A small waveform VQ-VAE, trained from scratch.
Model: waveform 16khz input, encoder activation gelu, encoder depths [2, 4, 2], decoder norm groupnorm, decoder activation silu.
Data: trained on notes from a synthesiser with random patches, 11.0 epochs.
Rows from block 2 of the encoder, named by matrix and row number. Each number is 500 + 40 x the weight over its row's rms, rounded and kept within 0 to 999. All counts start at 0. Numbers have three digits each. After the name is the row's rms in percent of the matrix's.
# short0: shortcut pointwise conv, stride 2 (encoder.blocks.2.short.0.weight, 128x128x1), inputs 0-127
short0.0 110:498490549440545584467476513481497501499528491523478505515525497433479517479553461528500515564464471480512494409512483487485510442473463466507445497473484524543490516508591409514488467516472496470520426478524546456436483499407524508493445508619491482545513476578559499503562556518495582485427433510558474473468438448459488420437471498492535485562504446430465526495504510541483492526453
short0.1 098:468461553508482558466568463487491565507461452494508486528532534487483463515425467532480469551432460502501536513489501468468504488480456533464476513534584517508427597499503489549460475443530580424424408509612513543434495512492525504497478489419454499509499528480458486544497458510514495532479459574440520444515450490537574457542533464442543524497466510515476499450497552464522472441542
short0.2 105:477493482494512510517503522516495528468508477582467509462515445522532542545515496406505524552511533521500525525515490462508510466382533481521524510508525484457496616561533532500543545467488491556556463508534547540527514515568495498447365497493435494523536501503549541515545483467542487456484539530506444435544509509465483503491491563545482421511451620511483480523519410414518482533528
short0.3 115:527468476451491516501446517390550504480474485524488522530501449511464464535479599514485471461493537453575505469500509486531487481521500424463533533428559506680513489539491472503487496513462414457619495548481491437488499482540497463516468503459498464502498564541500480543547504524459521464507475559511503552547562525515500461476505459454600556534535487504481492480485518532501470519516
short0.4 088:539459440493479569500529521434521556528557470554495499508487556500522458528465534501542565543457480492555538479531613467516489444522525462515549542530451545460485501594433517453465530475442437508520475480540513500493475431455518465506474473548507535484515487507425556472462498427472501563528468546480522496524467567489470513543465461471538553592513478509550500436468504472461589498428
short0.5 098:428484505483440490459627493483600411430560527470575508490525523470482582483536567500511522465485522469526521563432537512490459515538448523520529543481499563504515455531515546498486484592463496535473534522515474435514528466494477479519493515476438450514519496567503487499518439498553622563535494520493555517445520503497463475507521538508526492517470449453509559547514426475479530509475
short0.6 092:513511448534477508551474518514448512503518460534487572501473553526497550515450531509510495503503523460611511473513471507456537686478470514385479464526609500483550479497468482555475473486492521512526570460446470503519444514462486474526490394450514525515565535491527476455477542505507494519466566479545525500477550517523542500543453458502542506530525485494493530600492484488527496532493
short0.7 111:522484553614513523481559504484524502552550461488429466417515509567489505578543525567454496500528449499517433464536555464522540452484521509487487575433472486423491508461508521521482467513540476495552562494464585433486498497530502483480566450506493501505503571480487604491476510463519530587479540514537518452505463550440499482535492460498599509540514470434488504504522445468451458512504
short0.8 103:452529497522499488473553467536469427473540492582487524565513524543456522509478432483504497459516509442491522529464496461521457545524521492537486528510534439551518513536545423566501516474508492446557520511505523484522489510456542424532467522467485414544504469464467533441500519486465483484533375546444522449440436564550540522502512521402465428539554482488511502477545540568503468582561
short0.9 107:481447499544544483480512474536449456465500488448454517472609508478491496573508489518537520474518480566504470523544564433504491496562463516548513460422475528505513544479511560440514499527487486569498450497503538510538566518566460503475517502480482491593446522491596494528521519481522514511483401475565492502557444518504479544462451418500490454453499397476424550444531480530470455496553
short0.10 102:507515480470517501514451491490487461512559576542489500534537477475512554548477488439543514457492502515542501508457556485571541492503569468478537543489450486544463541404447473503556513447486506564479540506510541572467586486498493501433521510563480553528498496504503553521579532513583543524487432452482521491472466490501583541558515554398532463557554481519483505543533471447439427461458
short0.11 091:491551559509521471494523505451504439477498474489503508461475456503492479461472531488494478501512495405504462462487462571505507512563541540432503549529499494545538445361541512419500493489462465612479514529418467479495526496406479536503504507469455460493435518538513534529547502489494520554514518478543487522503625500491498496526552558500498397494524484519520564490474530428454518477573
short0.12 098:510511499473474482504462491483511513492477495479507510527515543483511525552570529493452542530501482500498555501515450515509480488551513544533581469547539505593535678498410555436496493480559529565495469515459567470563571504509484477487501537578531502551464465513494498472507538568521517429510473484515566548507591532450455445537554484457521497462449434478493468492525484527517483457547
short0.13 096:508435537400505493504449457501597473473497387395539500535424517524488479480524465507501473453501454486464447475444515475463463546461511429500518479481573507480484501485550438611481513571507434499440439444465533555477489496528454435546518483512521509496548509532493453447494515507513416468517489531502554528525498474559531456522495483529479529518544479472465484546491557432472516519494
short0.14 098:522554523516466483476463550467486521478481511548492450496434502548500441483508547434431452524463485492582561545402479502532426452502422419442524532481513548457479527498431510432481505514419416514476567448474553505527483520478488513480474480562472485518544509547543533473508477506414494445479437513476486499490439490502460487490481521532450496547588503484540552462508459462437533547536
short0.15 103:541528504474517532499506466473537509506534485490482459509540511438499485525509485524573453508568476570491517566520537461463551449419483492533423469547516649437498480491515548510477495464483474492518518517444597519482533530463512489559445470483462496488474439478497497453540496543475473503540443503570538508466530448426425500487508533469548445581493460474496539562549549560493583522477
short0.16 112:465480435485494589530553562453478513457467463491461515493466430477521510494511478486453505468583451564532505498487514569507471466611469519534489585512454485477525547560513482480494457481478443601533505503549482516497510504467517507470428499505544513548494472480436550476520609462467468547475517456481479542531471507484510441425558571447542470539473485473538428513511500418476533477525
short0.17 111:535457462506509524587521524537509466523457551501423514500501595541521486474488453503506488550480536579562518610512425447494501402594485506504446463508482471619509528517457528531449521489496497485550456492492543557473506499491504542496467484438523479447543481526520507508522512571508520505470558475531499510483431488511495552473516420536605517538452432482497547507488450458488504502487
short0.18 095:480486465498483509480497549514437477599498530525559512487526439516466521635494489544546536456520506589495476486443562547558514480548477489477495530456503474485478481517510476494512485495562504494504486511525619547525466503488472537547480510554428457432491514523521488450465623435443515439409541460483522474463514475484479436507505477472517482539520551548479524493515502493466567485424
short0.19 107:529430453467501488502503514483503532522470503553487472526491492445499503472450507487535493402509465462511450506499488503476551483529515506496550536441440537562506480422513511471527490579510504468482548477527464628485496435542518431544507506540429539611515435474524512477548530486501514421435532426462413493470497463590569450493495456546507478533509505541491515519498507532537439512430
short0.20 115:477489516527494534549567407472471489476545440544488493463482494448510530496498483497455554506550484496486476478493532605460545478481475493464480479483543458465478548527458567519525523488487477498454540538498491485536534325488523469505522455466461530470504566504544483552631483468565574527516524516491429570486558503516453471503465477483531482464470537456505580440478479481497527491524
short0.21 117:547521458496484398521510488514494499422464533500555521485515608435524514542483473451525449514530515523583516503525483477515516400440513500493514498536471537481492514563527524485585541538495497546486475547470440529488487521516503491532558513501509435530600478542458487492497438428473515466463535540588442489478498493449453566508526567510440482508470540545460531547442524470543443571468
short0.22 091:525545524522457553479507514539444522511544554487452549490492513533467527427540486523528497417503569559551538493555601470448507463459531532477516487456507554503408497505550499419467500515435488480522486507514478439408428520535486527538547507515540505486519538522474472533476485485488555484537490438462502496379471481533497503492529430469518436527490517494448557547536571445497430458544
short0.23 092:549447487473527469499464468509600508483435518480552529461558539545489570503539439497527571445532521465534487519511470493434491477511477419523462499492550426499495495465528470514496503549495543530488440520533459498536548638468501485479485462516505470512466490568525579510445476504501466528520484536484491510520484500458483495531592464461471429451512517426524467609440561517478577521503
short0.24 091:496527445536510490504554492490554545567502468518513503511517526503518515467549491420525442523531591523451453471527519470519446533460435537566503588507485472568470482541550514482531493577508528533508521440507455499525462474417514514495476496504479504465410488453530537511592494567522472521494526520502416469499452540536511548448497553521468487540432514510472497580495528570633510495469
short0.25 082:494487482432451503522484485494364506544445595599551503574476452517459423502459461492537501481521450484553450499543503503494431623477485573549466477521466525526604517473529480558497511465506503495497550539471499543460553439502472498449522485519484497494528445546463474514466477513478498509535477500465438508510470465496461444544451518488460500469571514473508493507492475523488500473405
short0.26 110:488554574558527614498447516521474510507542489513538573462508507570477484522537555488499469578508484523545503503450537528480505492560549483525476482458485598463481499501431464524510504464530545466453553474485521492421473553457551504532612532468435495480537540540550509541480510515597506522480563470523453535447474510495487471506530485494494524463438487491453497484462389572537486476488
short0.27 112:514512471464496459534467479471465515458479527475473517415522490488502531484556508493437518519497527477500514517496435456518478477483514493523462453538462456532479503538519498527448506522500601544547577485534479462492529689514490450481436493438465510514464485474467507491505446465508588513543530496491471519484491456480461471527584529454496467510528527488502510688499512493481499496465
short0.28 105:458476554541470509507441479498551556461431478489455558499523510466506525455369525493478521496488482481464468512548474464464483510453440479476539505422577502531454494547539436510509534548510587517449458554560520495479500681535449501500413496483521449545488568504505492555449484508515525486458458506543495473467499493464457457542496535523460514516502492484446454504482538506466489499486
short0.29 105:521489495490526569533522507575495513538467481466444475544516485473525488516512481551586605455499492514529500543584478414512535494511558515466463497533556559478484583474474487504472436507520497597528508513503559515464501465533535501468539524478505529444535502526547429509426434488498485504519617436532587467493482556507543541516493485446439554470488538466457494461561492486487428517511
short0.30 103:484503465419432483445539491473528514465454505551474465472532506512476487545562515501535511539469469517442520560488659489550507430493512454484528525504491527464438453470542523602482499490451484469491482521554585513458478483549524429440562546532496523494480537541558476523494517469520495520546524538430519541551489503508525535525569473458538512456439477448464558465484472492500551416476
short0.31 091:502498493581464505411537492484446498457520370471488461456461462443473474526499497500468481524540465539506426510380510568501501450467458513498480432434507487539515559500505485552548473460442450480497533486538515443452435520486555479503484483486558458449547505545484568517498447463482410518514469537543528542485479511496487527535527500496487447514558452519562450574510517523457450536457
short0.32 083:520504550585501467493496483552478474491518452519502451444525483445598449548558486521484563508489471486542487486449538525506465467459428513456549461575442498489446453498552506510491458515422404495532539420478545505478571463522540520543456497534534478559485527482544421506518470480444445483479444471498513446515470499451456456481456490518469469529467450581437538532438521478455454529533
short0.33 105:476478607508492533560507481566465508436500492471510496500502438484491541480492512476562499504657480440547520454538516507563517478570501481464591540495459483512528505550489500519460519454499511552562487553478520447490501493416487515428513546476547466486557503519541543481581502426590519532548489523498534486445492464510506406493523525476476465468569488485443488493516510505561488474466
short0.34 108:549514503462540494448511477479446404539537485471477521424484446543482476462532493502600497512493472467519462525533449421487500448531531482487496366494460520523508516485453537532579500524490531541486547506487471487450466489548403539521558515462468526520587529527548502503487499452521481501499538453503493517484434488489471489536541547505422568514475557442553586448554496472514481492579
short0.35 110:501481468503491494532492526535492490668485485464531483470529472515530514521478545513448540502505466521444591478535479503472497516467525513512498517457505483412498507453492488480535481495520425463542494500489605447471481473506438525588517450482489494532558527483513396478481571410485523427558485508444486435583515488506437522513543537515486575434526525508515466517516545473567481493518
short0.36 098:532481575524479536533533514526444610532548550430459448478455557502471471458479509430501554464530580512461546517511482502448470467456488458465501452547516486476498448504507503469508615519521555502461499479473514479513394486451568514475514476441522507499528487501559487423503522418489504540515529462541493518517506504490518499465534512511585501477476587468515530447371506517462519496527
short0.37 107:520494546507453476501528526466405442471564603456465476436544475527565444520549480462509542445537439499502575497489510523426459463492471477452515500524512572443457456541534475545469527547550546499470452455481481491479529497532602469544530466494479467527463529504544527502515514453565422514448539458480505481488441459587482506495470567471453475527549552511551489543439459498530487488499
short0.38 084:527558526531504488543449456443420464497453532525484465477461542545466484471460527510360499528553464487475425508435509500474465481462441462467455473570468525448500455518435462437458515505490505550439514510514473514471476594398522514508489458458477567494504475515545500525482480503399496466537527419474472477550490523490446494445566523524497534484502488548488512549514528544495541568489
short0.39 100:454472477453552502494460507389538526484427482538556466505508500477481465542480491472564519429522559521441534524535521505486511503509453595461488492499563490559517486485508506577519421453488484511466426495461488492479540561467509526423505496514496451532525415519497549495554521457564493564393562510505459501514513496462482449549494419472497528445506455515474481576517501488408452498526
short0.40 098:507474486497451486495557474473552547500479520455476491491557464453505475494425457485538481504469524486512447523490466520563530588483437434482473503503459497464421504447488500544518539500457595539520524506539483501499527639445427538458480457442508527620440457437497483557499490497517520545517483467479491478479493422556508536562486498512478478489580446436568538492512518523463470494473
short0.41 101:537489465440480477542489466527496491487500513485483492443502513489521488590512483560516549572568540476486483506502580481493415516502513489477446558485519582442513529539459576509526556483539520552501491476426470600492489512481527459547427477444498523435509456528480526464448478507433488485507485518483549477489467432547502610488514476464499489628535454520497553559542513546482489564495
short0.42 096:489453462432571466478492447477548410510544436473476531513542488500502476515485490509503463484529591442455492504537503509478519486491472492494495475469556569505545541487484556486489537511457535465450456490519435546574523507506419465466455531548509439477471579389440487407521503506500541482502469479509475497514516484414445487462564561519506503521464493450510529439579521452576473437493
short0.43 104:521490381504446574504464471504438479533527478478438529451482500475505506485537498474555533528488525423407540510583482531450510524496458517483458554524484465463484512463555474555515554598462566452475470504519492454445465432541455496390457515465573537486456487488479518481479493529456494441557445559449450471505514529502449498519487474457479440530493510557545500437520470462507489481499
short0.44 113:521533508488463456473506419559492508520545437519514523488421486483501571517439501503509465459535497522471479435470454471440463463521448456496610500508495495456479491476509471492485568446469422488467504495508451445489470410488550481423560448526586455511477468482470480445477511475464503514462425497420538522468541442504526502502517446487454517461489443513479485489508527604601520484447
short0.45 101:489483473534542528489453476389488491599482526494490504452487560553513536467504539565462487503498486472532495554490502589575487489529483595480456562523469448439538475441443504524489547558575493574452529461517497473485498511459512506507473536545545536452506407490515511496508534465543450500508496466495439533424558512484550463460509481464518572441544490558447555520488455449486521499445
short0.46 092:563484469430464493419417441473540482518479491545504501517474471532477462534535501482507493559545469532568502476461529490519511473579514606519480467503489533496490476490478511543486473463447484475485427548515436443516506460476505500412533533448450535543442566541449514487495447511508439505453514626463470522563500500495472464540476508505501457449588516437423498453543478484499435481523
short0.47 104:425463445467498548540463528537455522476493497484511437494504506511460524523510534584440518435474577481481470425525552466455495469543488452486592505513472538521505473579532519463520482444439478535511525516481469475440507532509481519485524501444489530497457440521473483476501486515534538459527493487476522406474435476462472477482504465456479491433458419448566524458454574584542606523437
short0.48 095:474476468465466505484480443486475539420515547494522605446528489468530544529575469513489551585506559456431461473516652457501473518499529451545507522512505464541547518491525473521556510500464477500582533534515510580516518506473524549473512506472511507534463568455458486447479440464530504453482431487518464455467566447526508448499456526522451555496512589542441514495495475467521490478461
short0.49 094:519470419515426499507467447561543462545551463417491471473537449447564457488496542545476567511428553483533525520455515520479547501556493507464507511581462476517483552572572532492471490521463543478528541511480529541474503469507461546501449459474522493456444527492493493453500555478476478503408482472504501516451455504457461463555466482507544567502547468459518443486498473499633518570437
short0.50 105:584505494487507540502512475414513435502501497529531590515487539468506461521456496511462579506438643493483485540476477492534541583433519447527498459553488494557516541502541508456516571513545465442512486466533475467494536499485527501498582469494506504492550559527499463521504532593494490565440430493484414544445506556504540454520474503523532455507513490467440505463448453457460487536460
short0.51 092:493474517443490460480484474488521481465419415492474496536514483463498433437460476530500535483510465490482490468482510521455467564491405458460500485509493478517526499456534548554511461500519676497474456465560570492533455524468430529493503588492506486532511448474514452524516499478550450570462520512424524490508497462536522449468502474533540496495547422526525486594501463501503434538437
short0.52 080:501536483474527489521483448454454489446466483544513511510502537462499477523471539541446443562473435511490430531430500552479502494503464561570476476497452491468563491523474478433451512442481511517528448585523480453543472396484472516474492562512472518448470489487475476481513443465449521447402513507515477452487540476377536476493513448493499486523512592462586517496515418573502485475459
short0.53 097:470485548527489498497427491523468407520547474527483464475520495484438461504489456429573424487427532489468551513462594476516445508506470542526484528506495394504508525511537596532541493510479571519553483473416502495501455497633513521449508488614499518479446515511451528497505479470487459471453457530582514463524488456455468477493514500446524522492508461487513522496470561516493489563502
short0.54 104:507464467501512479541522540440507486481547515494513483436492538532502523541517465522555458479554492484498493449494500565539478468471488499532455508466465423551455496567529523556533523445493543635534526499473464477474503545473533529434382506548481513446535487508476469524431567486475526459510482556453485557413539549521489436506518526512454506531512478533485490489522489576467469597605
short0.55 113:509508479493511533529594541527481470508517487520497432469525442491447525526457551572542523471540511542561505416413454528511500483480526463501562545471498494468507501474558573482508552504527531465562505503511413567510511499468468436525500504514520492449552515509479601537514453451553439613458556479474459464572495521467481515521474525490523457505455464590511430512492487516546524492426
short0.56 097:520436537519517491516490520495551441461465433533547509453601525526425501524540501506561483508427402537487485520512537497607471510504505439483461467514480516534499505512528513556480507540531488444465493438495451490528511513501542467436522435450494401439517533586464454566545449517511451540582498532503467499527528532478543488455479567489500541488470494467507514610499562509487488467479
short0.57 088:512449518475489528482455583558495506549500477520535534429451512496350475477523508415515434502421437511537483520479454476515483467484414438508483508517524526524507539459546549550516482517519491526509589490460512469442541528458470503446478508454506560546491483464474511545502506501490550420495518470566458439494578583490508530530465525523453482492446453582474513523460488547511487486457
short0.58 086:467510478571559479513489473422536467454461503485521550478590475491541436494445494495433513469529464540471470577495511569491503461477491441525450488565533540523559437514425500489504457470482461477440485521460536577447503470502495505513463493475523487557528513638477486563430504524459429454490487479513404501498469488451480521510451552480519419533462474490461492455542516507539518492553
short0.59 100:542469547472469589483443452440524533444475469475545486514521641509485455514484520491392460579490523460525478532547481496510517525562468456525536497478516446483465484529537523476497497485474505507587550448456508528479540437520468511523564462513539504438480509449490518515496478424467518548535502508522430461567413466472480546497471476517572442507467512566456418484550488492483518521490
short0.60 101:482505509544526460581524461437504524530496556492514483491519569476499532501542556555471476448469521525455549583579476491529488470553471500486481455536519581556471524585461507501552524496508548515482547509507442495518475520557485484555502530545495484477535487475461499496363480601555513498484484553461518461536545473513556523467516408519530579462506603467475507507521503509435481548497
short0.61 110:511493437464502459566470474532479496398523491498507500503513494510497458498559548480554492427524529478538484547607528403501469494443501543514502513470490492546497510479495562509560476505478486517539484514509486459431537504492536472444392490503530492551509460501540461479418575434439454449528465562577518551524526533517561412520444497600512480490503552461498491482503488554473555498527
short0.62 098:517490549489608493449521449543462401481420507596514461490522450524506437481519497518485470476506441461516514437540528529449489478501520539542504574504559466549473454505529469415527433496473475462507480544459559430447470446497499512478545556486520553496478430613502515526533541555498439479503473472528548557523509511518505547507519458485496498504438531568475454502472499457522544467552
short0.63 117:493441571498512453527500463579480504535483486538477520434518441427484510514485436454389562469476497480491536499507512497572553509527507457490513499536525448492520522519488549539469460486530472496428491525462508555470495507516507468439512517557490526431519486510495508499533517472492541465477527498435541519480488521498550554520494532455517599487510577517486441489488425427534455543674
short0.64 097:508447474478482457535563477506490538502418515552462493607497498503496551552491468515528514513469531461602497503503472486479489532480505444526504502545528521479425497527481478568510483528455352515531585566476510525448490678467478528526511460476474528532464469483483517499536487534505466479451470505510483539516445477441503483546577512444499486518539479470493515555516539487451494473514
short0.65 100:499502525501478508479522487526468490526467455558438535553528495482502492524642496517478557458492556497561517514428481490532532528518426497479502543517617502534513426508446639596480486513515505456517552495523547480508481555443509479461551445469485473518509538506462475478537506515531473462477493564470481586534445588495482483497611495555489484498514496526481478535506512496475460485504
short0.66 110:502468476516526440505593493503427536563493508527496434447503477507504490465492541500582501520492598508450463484518458560504552479577492523484509481525495552529491479470475499517605508499500576420532467495517450497476495497578503448484579455513515505629440545515526509474454588467515512470491473520502615511493507437475479515526504516482484449502517452502521464499475556537497546451446
short0.67 087:464452510408507494477475485528498573469525464528477501549504470572488478534470508490480445539458554496485471500524450466443492462508503490445518437442604505433437494488494485624569521466509482460472436548522427463513531488488452539478475476498589463495519470483535514481535528497462483534467512462518602519552518503527539467629513491529503435520531506521483482580492512493489451553485
short0.68 113:476466556500507469569510509552507522485545509499521526514499419427529462504507482490462445458517488536472485448515508476531537489535486455512454537535472353475509477558489494413518521420485437480538484519487418568427532491517483563540485523452544513559468463468498598490460535549577460510476465479452530474558553558494539537493503472526513445444515540480479500482507589496530441483495
short0.69 092:510438462505538462532532496475605501506456520533510520538501578513465469462512482506431491479436470506530493434426448489509494438473513510410513497524388499473558544495455403565510531418456491500488481525571506448496447442468482516550498446492472465476474431440533435492557507403497485544459502547535479477469474493452473500532537505466477486462557468483476417478486480497474485521485
short0.70 101:494456448491516456482594581540543505525475512506426530542520465498543475544457433536528510425438462441500498538498451505475462464437490539479496529509521440415500523554450484553496491516472477471401526507507512518497530486463477490528510514451490465559534530495460501507449456439603561529491455482553445549566403471474533500508563430500525444513502500492540515526532459532560472503556
short0.71 106:524525527439492525488480471476472517507455535522476452532490476505531438451502462483505494509583470443463468484474527492443492470479461551537576462490492491511503507479551509447539483447497498504465563467498495423506490501423531492435565481486536521521511522527450519474493427543607458500591501458590417429552601461448547491478510549482422423469509494509508440497500424471502465529484
short0.72 092:509373461483497491489489475528443351520571470518529543545517502498350538499510504448445444539533454428555526504522533536479429484490445480472470477493435561491560517458551526467474409392526510457454460498478522474503523461553492474521515481464530486487476488475501539601537470494482500473494543504519488510464505507539505527502473503472495458461500504480509478500510543483510497521503
short0.73 087:532490505549414475492504524479511475489468437589558511498460459488484470514448505455515505494474566500455450496525482466452428619472518590562509525450545497499480455531485495588482541485485399481492484491522498521463500513454454515456446481553488542500568490662502503481491485451493494528430507534509502557526495496470476559525569495490470515463483468481476463539454479506484443449499
short0.74 089:477459526437493490368457451464594565497487463530533482506576539500475570490456464497515495487488516512507469493451496461508506455461396463403473501518559451503424457480490384581458462487509514525496488510598511468477485471492473484490480548492474468536513493533481502526465462468466416490502494534462479531486492530501503509633526522498521470525508512442503495526482523498511454550464
short0.75 110:556530496514505497515444445563551493549536532488513501558536486498452529378450494491583504496510485581534485544542532557486519521501475500540464470479510511510524475534617483474424542488458499489501471477485544566492485511477507412478475512469514529495527509486454462464407526548563480478504524455503431479539556549524520452496438548483576539509518548499467558565515513499411577529477
short0.76 111:493455402491497481526504449540500538489526473551504568484508540477548454536519529545530532477491555449463536638456538633501504482506457494474447517463493501443516471424495561471523490515499514467487509513436515493456504472493482479479516536478481541602549502510561511486549482524480467444470471510422430483483485539531580420468485492448489463481485453504476428513532533533471524490573
short0.77 100:485524521506487428553493450437494568507497543511525514529526516516564465389524525523463498568481485570578528436527500553521537568543498509539533533511506508497529516434594534490529489492461486593453513465546509456503536503439489460570477546523484465499485458490519559518567518560510519450477483525502521476525465513539588559519477459545521513574477466495497540487469478493385431479544
short0.78 121:498494473483491453498513525459491459479527458502485492520486465576466554460521428571567486547494522585531592534481465482543471532537504491505466484469481471457502481492494559509508500466503514563488563534523477490486526475520506549514468489503630507472594485523567419492564508464573555618513504508431434439455487498509519522538504497488488509452518435474463562502519552458471489488587
short0.79 082:520555521467430524487471518432561485500532456492373524487483479521453528542458517419541508471559470458427552500514557511485573525487475464551510515473503503537458524527419574471477579439392530463498485434507472489444539499511489552504491391496452555507525447430477498426524472514470459516518519479514501509524461506497500479491525477491440469471559516463534519523540506540554546514518
short0.80 104:513416484472459459522490479503508541429535519439448488440458491513427553479477499526476559460477503487468407463455473448511478431527518477515504479411423518531495512518507493442496467435515454530482462493448511450603503491523491488507495480441538472488504489536565415559461516507504536495423474457541436537433480571546479483491482523431534523529501530609546545502547515545525496492488
short0.81 110:499488559500526520434574499530482490511498463436546535496538484488461409487487525502436497531504520467487478492524490570464499483493492514475508420540517484482475547510485540456482505491498464559525566476482417584507501458504515479458484503557482473537526524533451541501602442578476474524422559456491567491411458491470546432522563475525484416422537513495565491485480490573496500530414
short0.82 085:498575474519566462523491489557494557437462518584494524409483491501504506457529529534444499535460474502539497471526438485486467607522513531509495488447528487525472583507546511526526463498498428491493491561544539523476547489490449483483504414513503457548514493539479500503566501469532477484463511515405482498514503559416431480544460417506484514460380458480473433595546486508493498489495
short0.83 115:522465519521478540485504515529447433473480481515483462516452466448512509532486469485576564483490519493523523516607510422474456501534444487514504520528522458569535505466481506478426467513464506527497508510542549476417472524539474536524494501517440437417429502546510433465479515487401540498439603508488469461543494460539502574495454461588569524493480576549539480477486556526464490519439
short0.84 100:503519462490505472504524575457506480484553488513514525483452627497515549498505463495484460536531506473495483512534477548514531485501530486474494480556460504454514503697531453499539551521515526477504503518490493512447496504511450548564441536530502481499450526498554474509528481460545517458534543478490554565614435511474534515542539438472451471566547472494445497442506542511451476441445
short0.85 072:600489476523416469496544575462510529477521545514485454475497426486510461477497492467480479502496507581481565486433578477480432542528501515468497450421454517551419429508493558533517505492559484509480494448505513486434593461495491461472459528595445527535503511518537483445453489460468502495538493464492490559524516506495500481533478499482472539474511536409446514497408494517546433428469
short0.86 106:464487530521466472489500449493539454409493482497490452508522548520518539516497512559512509528552472523514508434519557574489523552473497538435567486489422448487497524411491540482512494497502459454471569493548524462516567452495502494500526507467468482491484472467443503494525437538538673517501528552485537449443475452588469490501562446439465503515540531514496541558483567537530492510558
short0.87 103:457514548497494434523514475477438509500471502467495465521523504431558578512472472458598527530500552516493497508480507439504505493409443481537467412482465468533517522522502510511513461458494459512510491518512426492501505497535498457501588492522473527559468450483494544489490423473483497490597526525514605476386484553513547602477485508402501478448465516501495418545527479509460436501513
short0.88 116:526460493501495442514458488436508446463526507520490572514484499505473432496530494571545467475476557467495526487521467578517487492483502456459505459544510545517497457502469500489586586418520459502462476541498491491507486496519492554418481496495533523573529412490533484535474503625479573468487504498497685460492513513509475505515485548534487511533482474442539459484517497489480496596502
short0.89 097:566484523499475505396517464427463508495479389510458494490446499430449499511500555453513494507505498509474408513433438518498519479500388511510512450521570506520526514502458478566467545452508559518483501551543450520472471581484591478474463503471494568440494546477518493482509477498491482519463508554472487580494509544480509559533524452513454530422464445447495525521485515450470584531494
short0.90 083:434545503488458468512484545487529522488533520461434399501477493491504476508449497508520492511475460533591507467465414481486507610488445449546458475503518508553470477478521531459509437485499507469480453384452487535486445412474532548479529454465487489520505433455486499515560494521440438462518475510450492461521534538520436502495380449472446513479459496503453411522510463535482463503478
short0.91 090:501424522472497465520490586524489466548433548453541522476514490494464477404523545499525458465532492467437510530431468494515473538455457520477550468508535552512517468496569495408517465540505523523473530482477433556463473468583490484453475498492414584506579453500567537535449499494514443466464546533496486472555480516515490558530544464587481561496532531470517564474472481464528546489425
short0.92 093:461495575489486482484566478499454502491563485465477524450518468464548529552504523424511541491478582530523556532533500529523484475480500432491517521473471512498503546497513513561522497524543466515595506498430439465456486502520515474506458456499399471493604465468379520510505502457579491448519525560534484490547570492412457457535456490544534457530494471484420421477460510464499539480514
short0.93 095:498548498513466429555505480436530557556526557516553537430452518526469481413522496505461489461475498522521555469532484503476460478505531449519581453505506539544499488532476529483586405503487473524474530429514515557491504436528454577466492436541461573525488533544465440478482540525469564524490426458469496438474481539569499465484496467526562492467494471501523536524459596413524490532488
short0.94 075:512416438478520468463479503514528526543454544465591522477452502440485556632481454425530470516530489513511445513565562494499448606494441438534439488468513515464488477455460517439450467421499456450521440495541507532508491504453494483483461488505457569491493474499456551511458528487561452538510459511547476525465456410501484493488550488482498513433558503476526547479453529484473516521479
short0.95 101:522519394537521459452488483446412525479515552507472545496480591452508497486469506437550540537472473479521505479500531438462444473458509483572473505544458541480383503549542486525508503492526504400454465533530530565525529453456481540497436458555497470489397521521536469499505487496532465467405488492479487501448417479449484542539533482457432509518464541529514497479477492566478538493487
short0.96 092:443501461610473467519457521542495511514468508490494570495502485505540551543539521535495483474546448441403502502498470593541480533439522557474491616490550463395588522435564495516447510509500534545481524503474421533455469519481559481546559503481529486521490521543436478525476526463462553519523498448475474510449538512513524458534462514511437575510437491525463543509521533459512488494512
short0.97 100:531560491538435431485506552526487436493432538441529456530453461508469436484539438517510473409511511511537492463514479516513485536483403515455466538481497388475507471489554491500490473496456530487438495524481501501465517574479506564414510501475490525455516497515465491495499447509474495500473500454347508465485521464482446511467465511503533419458556487458463463529512560528448585514457
short0.98 101:517590503511465475528498539451488491440467544495462557507480497538515519420461547523421465529484493412504494563477496520521486555546469466519493403580507469543459510453473499466497507516501423513441550455457474468479514507561506441506467452542541452484548531421390460521448520515470563490546532473515464475494471533522553451552486520567455505460466507443556440477469513563490511495465
short0.99 088:461409484420519457563498517458557494495496559510497468514524412502429503489522506495517518469466501509523593488503481452536477457448426484534465509495461548517553472496551439483505471494498527468494449538437481506595509544484494436476515586453502508529521429472513550546464472462468506428537534508431461581486532487443508481548560458540492547448468470534498522544459438507474432447457
short0.100 085:455381465530507507491456446533525466521503519508502498498507449526478484490478500463501529416487556485571525473418464523538487423454439530515517506513492478517504525500514455499502467564467672504492487466540459528489480483483543497468489513553442545500494473476472470591538475509467461520555530507533447551523464504478458493496519511430525480514537523507505574403468480490460394561483
short0.101 095:515524510521494446515509480545469495531407494535472499512416496492440464516494486416624507500564455537493515434476472472530479564521536504500470432539418530470526445482561477442440496482507550407625499513464489523520497458470465469491513528571482428474560469521495519484507470445532498497579515518540537455498512503468494491574530480550510479477549498454538450530527553484494454464481
short0.102 108:451479472526540499457462534406529553437497522501510534475536486492480496440519476532457548512524542503500492531515546468479511530650514458477462547518503537515475500545498491464460450466531534404558450548526545642510493573522504547538468471537515492456415527498469492537516492585461507472455492543513449519473489520510506494511477517517466463499529464525437512539513584550482512563442
short0.103 083:517478493458488589468469524471453433496443456486497513511516535468577491436458467452578506505464539552507532473539526464523473506525536495522438575554483556409461561488508473487507429531551460512553487459502492477431539466506479494521566437542459499445512481525488483529542463526560528510496496570524475446552572430508494533510396553543476546514419441509533473464543528489476531510524
short0.104 097:550453517478521478496511517491570553479467430490469485482498551489484493522470493505446464535517483474493486402489504527458523485469473499473529427498497430509499501502549494497583493443487566468515427501515450509524553509444531501622508530485479494540503459532514516463484457474552476534585451566501497449476525544562500547477501500435458514479488560533545477608504530593422461602480